Weights of a small sound classifier: arch conformer.
Rows from block 7 of a small sound classifier, named by matrix and row number. Rows with one number belong to one neuron. Each number is 500 + 40 x the weight over its row's rms, rounded and kept within 0 to 999. All counts start at 0. Numbers have three digits each.
After each neuron's rows are labels from the 100 clips, of 14976, where the neuron reaches its highest value: "strongest on" is what is common among them; "peak on" is the class under the peak. Only what is clearly more common there than usual is listed. The data: songs of 200 made-up bird species, synthesised, often over outdoor noise. In brackets: how many of the 100.
# fc1: second MLP up (model.blocks.7.mlp.fc1.weight, 960x160), inputs 54-107
# fc2: second MLP down (model.blocks.7.mlp.fc2.weight, 160x960, transposed), outputs 54-107

fc1.442:486474468500419552495612497559596551464556497529542431406478519499485516490529478501450514457494535539473481450489478431523526525549546475519460529564521531531562
fc2.442:474495509484468470524437470418400514471554483439580478531506479476579495483468566437493529542455485424439543516476465574457519478430522478508465455511460495546546
strongest on: pitch: middle (76); dip (70); first syllable: dip (68); upsweep (58)
peak on: upsweep (58)

fc1.66:507493460481508526500514480537486501502437440460388511502499490421469550472512463515488539486577491504521549476529445478507606480489524496526455522510477572551473
fc2.66:458554434528594549513531540475511493530474566477474487468535470514489495479493494469548478460524427486568427476481438485485445478403481483459510514471515432550530
strongest on: buzz (80); first syllable: buzz (80); warble (59); click (42)
peak on: warble (41); buzz (35)

fc1.114:491519566491528495513463516473566513481588512478520478508469497529520482516459426525506569358505516443526530530464492491481529444550525474444452498453459512514488
fc2.114:484467462473504482525491562487509465503412490452446559490487492511444435496558514448555426589505481611538445477448474510564482523476498538463470457635529509517465
strongest on: warble (40); first syllable: warble (40)
peak on: warble (38)

fc1.77:503494451517448521525525514551486495480505520431559514491515475552562452476433506452452492412525523543544494489522472496475575533463516439527438484464512579515507
fc2.77:513501529462524474501511458483510520520467418502478569499600589477521510494499517529517501509468452442495551484515532558514505533518496503563507562515500507386524
strongest on: warble (76); harsh note (54); first syllable: harsh note (42)
peak on: harsh note (41)

fc1.694:475473511544496518482554531499484480498520466551428441482535524462480503537425485470418497443503477535475527540530447531385585569547550502445514474494504547553537
fc2.694:551510495514485521440534509423391542526510541493531466471503476525522450440460496513560526492482467456565467502468466470499386563474480511504537464472431442496484
strongest on: steady whistle (83); first syllable: steady whistle (83)
peak on: dip (31)

fc1.513:534529516523489586565513548493530536459485500492412568533525496567477452524464531509497490454476488507512510509552415448529514489566494464501396480520427430443529
fc2.513:468518458510505470522490488553497473570507479542498505513528462485476519446523502423545551514524544497526534470506409500536495530439489506481523472513455477488485
strongest on: buzz (40); harsh note (39); first syllable: downsweep (36)
peak on: downsweep (46); harsh note (37)

fc1.709:521523510485590454546413547546482525495530489460555480524582481500541501510457478509519544449508487477411519488458502491454554471500443498473535479580527531509442
fc2.709:445496512518514487476519502440478515451436485543532478509461517501514550535467536587445459464503510572518544516463507563509434473517466510483537434516486506526486
strongest on: warble (56); first syllable: warble (52)
peak on: warble (52)

fc1.277:465584434517490510523547527520456542505512477551567465476485447533480547507467547536537514464531461392510503547533524523439474558508457516486540512538500575452492
fc2.277:531493498427523562503473475495508481497461530458442516464507492461489460539531552536508462505455525575525505490438473516459455485498524488433461571531494513508489
strongest on: buzz (76); first syllable: buzz (74); pitch: middle (70); upsweep (51)
peak on: buzz (70)

fc1.176:535466578440479419514460546497506514450503474519495523525511542570453461509454499461520544473478486555514529467535428481499462491501608497489471526559466506533483
fc2.176:454599479501452406549597456489543482493478459500504557493516482504504490488529480561469507534460460484488540481426456540550537520514501558464515457506433527396489
strongest on: dip (82); low song (76); first syllable: dip (71)
peak on: dip (76)

fc1.110:573571457463495515530587475488537514516473486453491454495590503485435479472457547459467526559490532467513515449503434513555576487491490455476459525543536545566471
fc2.110:383530469500475462509477499523470460531431499537529524435531483435419504532468441538453417551487494570516472509476550497526524504398516558504475474506512464506519
strongest on: dip (71); low song (69); first syllable: dip (55)
peak on: dip (70)

fc1.192:576550465522568494519517488420476525481534560501459486517523488489491516521413546506407564541615451504538480489487507487493535533506572531568609566494499525502568
fc2.192:476475561527450452467567454487542510490432421446514423475465487606455504487530537542559423480467458451464495516550503479560539573474482523507455434461571521471523
strongest on: harsh note (85); first syllable: harsh note (84)
peak on: harsh note (84)

fc1.682:434506467495576478435433446524541518496465466475520530442514433506504468467465480493491528505503492528478463446458535515522487498559533488571564570463502400470512
fc2.682:495523498417419507504528477511528544441531429509502489413453558511498522453572427520489492458483509398560492505529489473591570539483493512491489542514549551569496
strongest on: harsh note (41); first syllable: harsh note (37); first syllable: buzz (34)
peak on: harsh note (37); buzz (34)

fc1.190:538485519458606491527473499596522472512542478547471459491531545496557491522494534479480552432508421504548459469493514528559575498472521515517553492428539487508474
fc2.190:568552426531499540522452540474493505515466534563481520519512564515438494546535483515558489541575416633497469492523510523506492444488505529426500494500420542449569
strongest on: high song (80); warble (71); harsh note (56); first syllable: harsh note (49)
peak on: harsh note (50); warble (26)

fc1.157:406459535513474469475547452531539513555490448532518499524524510499536514507508445476423572508540495553531518503458482539501523548518512409517509488506475460560589
fc2.157:565522538596478442482501500495548548462475579515509487484483519467515494519454501512495518514418481477504523467574555526479472474471500478522497520528517424568491
strongest on: harsh note (72); first syllable: harsh note (50)
peak on: harsh note (68)

fc1.741:539446566528530475492502482531574433515494491440461492504435468542500501463447462491492526500529437432481413479575492507585522521557489432544496529490502480492554
fc2.741:498544456448561487509505577463481473498500579518586521522459543461484553510431531553484520487413523446507513578450488500543489515506454463519547515484534520473503
strongest on: first syllable: dip (28); first syllable: arch (28)
peak on: dip (28)

fc1.389:445505566416470508442488483479506529503452484432474511485501517556486546517445540522540493522453561523480467465484466483468497525563570463453501562540481531484524
fc2.389:503548488453483521441476535545473532482588502519527519555468480466517496481501533526521549455534479514498551413460531520488474548420550464462481494445457485514461
strongest on: high song (49); first syllable: steady whistle (41); first syllable: upsweep (40)
peak on: upsweep (41); steady whistle (41)

fc1.177:463536449454423476475559546457514488544461506567502533478526560565475510494415515504421542530532542459489548527543474545517466557457549473547524510484492449491495
fc2.177:491501571475570407550495399494516505490484530541469517461549480573468510512485504462533525394549525508519455544437469522536501493470598498501470460518462492506469
strongest on: dip (97); low song (88); first syllable: dip (41)
peak on: dip (97)

fc1.732:504520567555470548523532542450517462517488539512505544412524535478516579483467523574468482476548554457499482559532444492427478525488585467508494513522506467529495
fc2.732:447468467519486482515451461503513474454511505484503528542553516574507487507512402438474468567544523457502495498553526476478472513464568600487546528458540494430457
strongest on: warble (80); fast repeats (66); pitch: high (60); dip (58)
peak on: steady whistle (34); buzz (32)

fc1.260:550524536456499469494555554578495422511533453540476532513499466486483564520462548548531524457558498511520440469512471436512521477511468441569469516425482506431505
fc2.260:571508455608517476508465486519510564511563464540496490464445545518497533453472499474505465558547454464482429537464440527412473489481535479522484496516543463485544
strongest on: pitch: middle (97); buzz (83); first syllable: buzz (83)
peak on: buzz (74)

fc1.711:476487506490476488506546505449496471523540408467496438455587502495451462516407441537494557473465509549477499443490496475579514471459500462548496575529526563453554
fc2.711:402508490525545428487415577499492471478454500473435434497527512556503521533482489489465494535463458430518426520490463457502499544469554469501463548480472484480434
strongest on: low song (72); rich in harmonics (66); first syllable: steady whistle (46); dip (42)
peak on: steady whistle (39); downsweep (28)

fc1.58:499407545474551494483538447510480470502533483524542530480501497518493437555507504512536513398515401480537464503536490574525541497472528517456524584423497507476510
fc2.58:503492476497500423565546572483542514495452493505458513461489534513484508467461539539437493523540475451459503521408554513421464498517473512551471510497516453578540
strongest on: dip (46); first syllable: steady whistle (45); buzz (38); first syllable: buzz (37)
peak on: steady whistle (30)

fc1.117:429523526453539383436471568442568528430542494438477478524461533574449474537528500505541521505510501468521518534459545480532563548514549558476427514510522525505500
fc2.117:478473544486523482549454499483484497533460572472483536493556462479498418449449459574489552504448485513449460549464478593425517398523490546482490431567454565543510
strongest on: warble (90); first syllable: warble (89)
peak on: warble (78)

fc1.313:482429471516487510515537472484519462491480406381553498514496562499452450511470532447485535471534496477625481457520513459522469429461484508526485551538641565473479
fc2.313:464498553465478489446499503473518487467469509555464491485578498530458473452489464492557414522502487554490495508420469519415526527443518471426447447478477428422503
strongest on: high song (92); harsh note (78); first syllable: harsh note (76)
peak on: harsh note (78)

fc1.663:501448451529563456504572471486529498530518493527493436450523502509485540485485540442442450436497448493424496553445471472490442549453527470526459463477525508490478
fc2.663:467535499480431464464469523476460542422530463397431506485451551479517456405479514532531486508482543452540443439554473504490558405424432463494477556521532556549551
strongest on: warble (68); high song (56); first syllable: warble (55); upsweep (47)
peak on: upsweep (37)

fc1.392:473444506465508456576548448536511491573485435545518462495554505539449525485492433462500512549587475471516506524448541553514480477484548469501473446456541511510537
fc2.392:452512516515437555506549482433546510445450484465491453451507464496505529563481481566466461507510457531506484551512471511421566467490474535499508503457528504530405
strongest on: low song (97); warble (49); first syllable: warble (46)
peak on: warble (49)

fc1.244:503455558509467501496494540445518564473548428536582528491503476474499465560483456525480506491549514500484509484520496377457475517515495446464536446515429461486485
fc2.244:470539463512520430441496462455483478506506493437474531519440527546509563401549481476472515434395584414501516461458528449505495462458505541543432477513513491447497
strongest on: pitch: middle (87); harsh note (59); first syllable: harsh note (56)
peak on: arch (49)

fc1.700:509566513433522596542513519480472451559494488500517464472478494483459484495436518483503501497537448499529487462494489563478511546523514483546560628473529527446511
fc2.700:497492498532500471489538500534521548493518504532518543466603505571506576555426481526518421504496438538475482507523476493441423445488537450464526443461444514464518
strongest on: steady whistle (59); first syllable: steady whistle (59)
peak on: steady whistle (54); harsh note (29)

fc1.368:523473552448468461526486562483443504599492500517418535523523565532472502532560484486482490459462466490542505471533507521466480501444546490542499495483524502483562
fc2.368:546435479572528480482461437505603574489523519544477537428474519540458501534497551464502573430459455484509476529440602553536529472523453438533497433499510496530522
strongest on: dip (86); first syllable: dip (64)
peak on: dip (79)

fc1.666:472508514514559464433469556521475554422498536500489473488476476507518445618506452453469503466474499509519468563497497518504546540457495501518560491483479539505395
fc2.666:513499529430449607545462543470485518461473491502473531494520452387396574539494502569570556517550536541491554454507503542501477479481500480537509482492447460504519
strongest on: dip (66); first syllable: dip (50); warble (40)
peak on: dip (66); downsweep (33)

fc1.299:482540501477509483538466567483400529517479495529480487583400515597462448559540544483424510487437473529491444460511504604521543569469491490515462508457573516491479
fc2.299:444516525406489473538431473472550545541524469474532516482484566552507477486517454478549525551521535455532537576536519462497436472537519534474491561522479497554531
strongest on: low song (73); buzz (42); first syllable: buzz (36); first syllable: arch (28)
peak on: upsweep (26)

fc1.204:462514472484499460520500568386482496595469451515500435557496439550512412506462489504513495513554510469482509514456459537487507479490440493495474474512532441485492
fc2.204:533490433526533465486527494489556534428496540558444501422423526527498494504540515527504514491479502549479523500442555443540475486487485493501446519521470529507554
strongest on: harsh note (62); first syllable: harsh note (62); warble (61)
peak on: harsh note (58)

fc1.199:492500532468463402495470508440589469513484456563464507506453530519519478513429517556431486542456553527489538484505510548530552605445517507514520482491446552509492
fc2.199:386505456431518462499501536520516570467466520506519450482555427481515524460503433407469461538511425525532533441432443450479471476460500503503469485578464501499492
strongest on: low song (99); dip (70); upsweep (59); first syllable: upsweep (59)
peak on: upsweep (59); dip (32)

fc1.470:492472515520426428592471465500403436475478512481439568517517536502505563529473551477510497509530501590483533530510413528426534527482505496488512462497629505479516
fc2.470:523514411487528578502503533520534545486459472466508526542492506479499463464446479463442546579484521497425493542446587611519513485468525512479507500477509459465540
strongest on: warble (81); first syllable: warble (80); harsh note (58)
peak on: warble (55)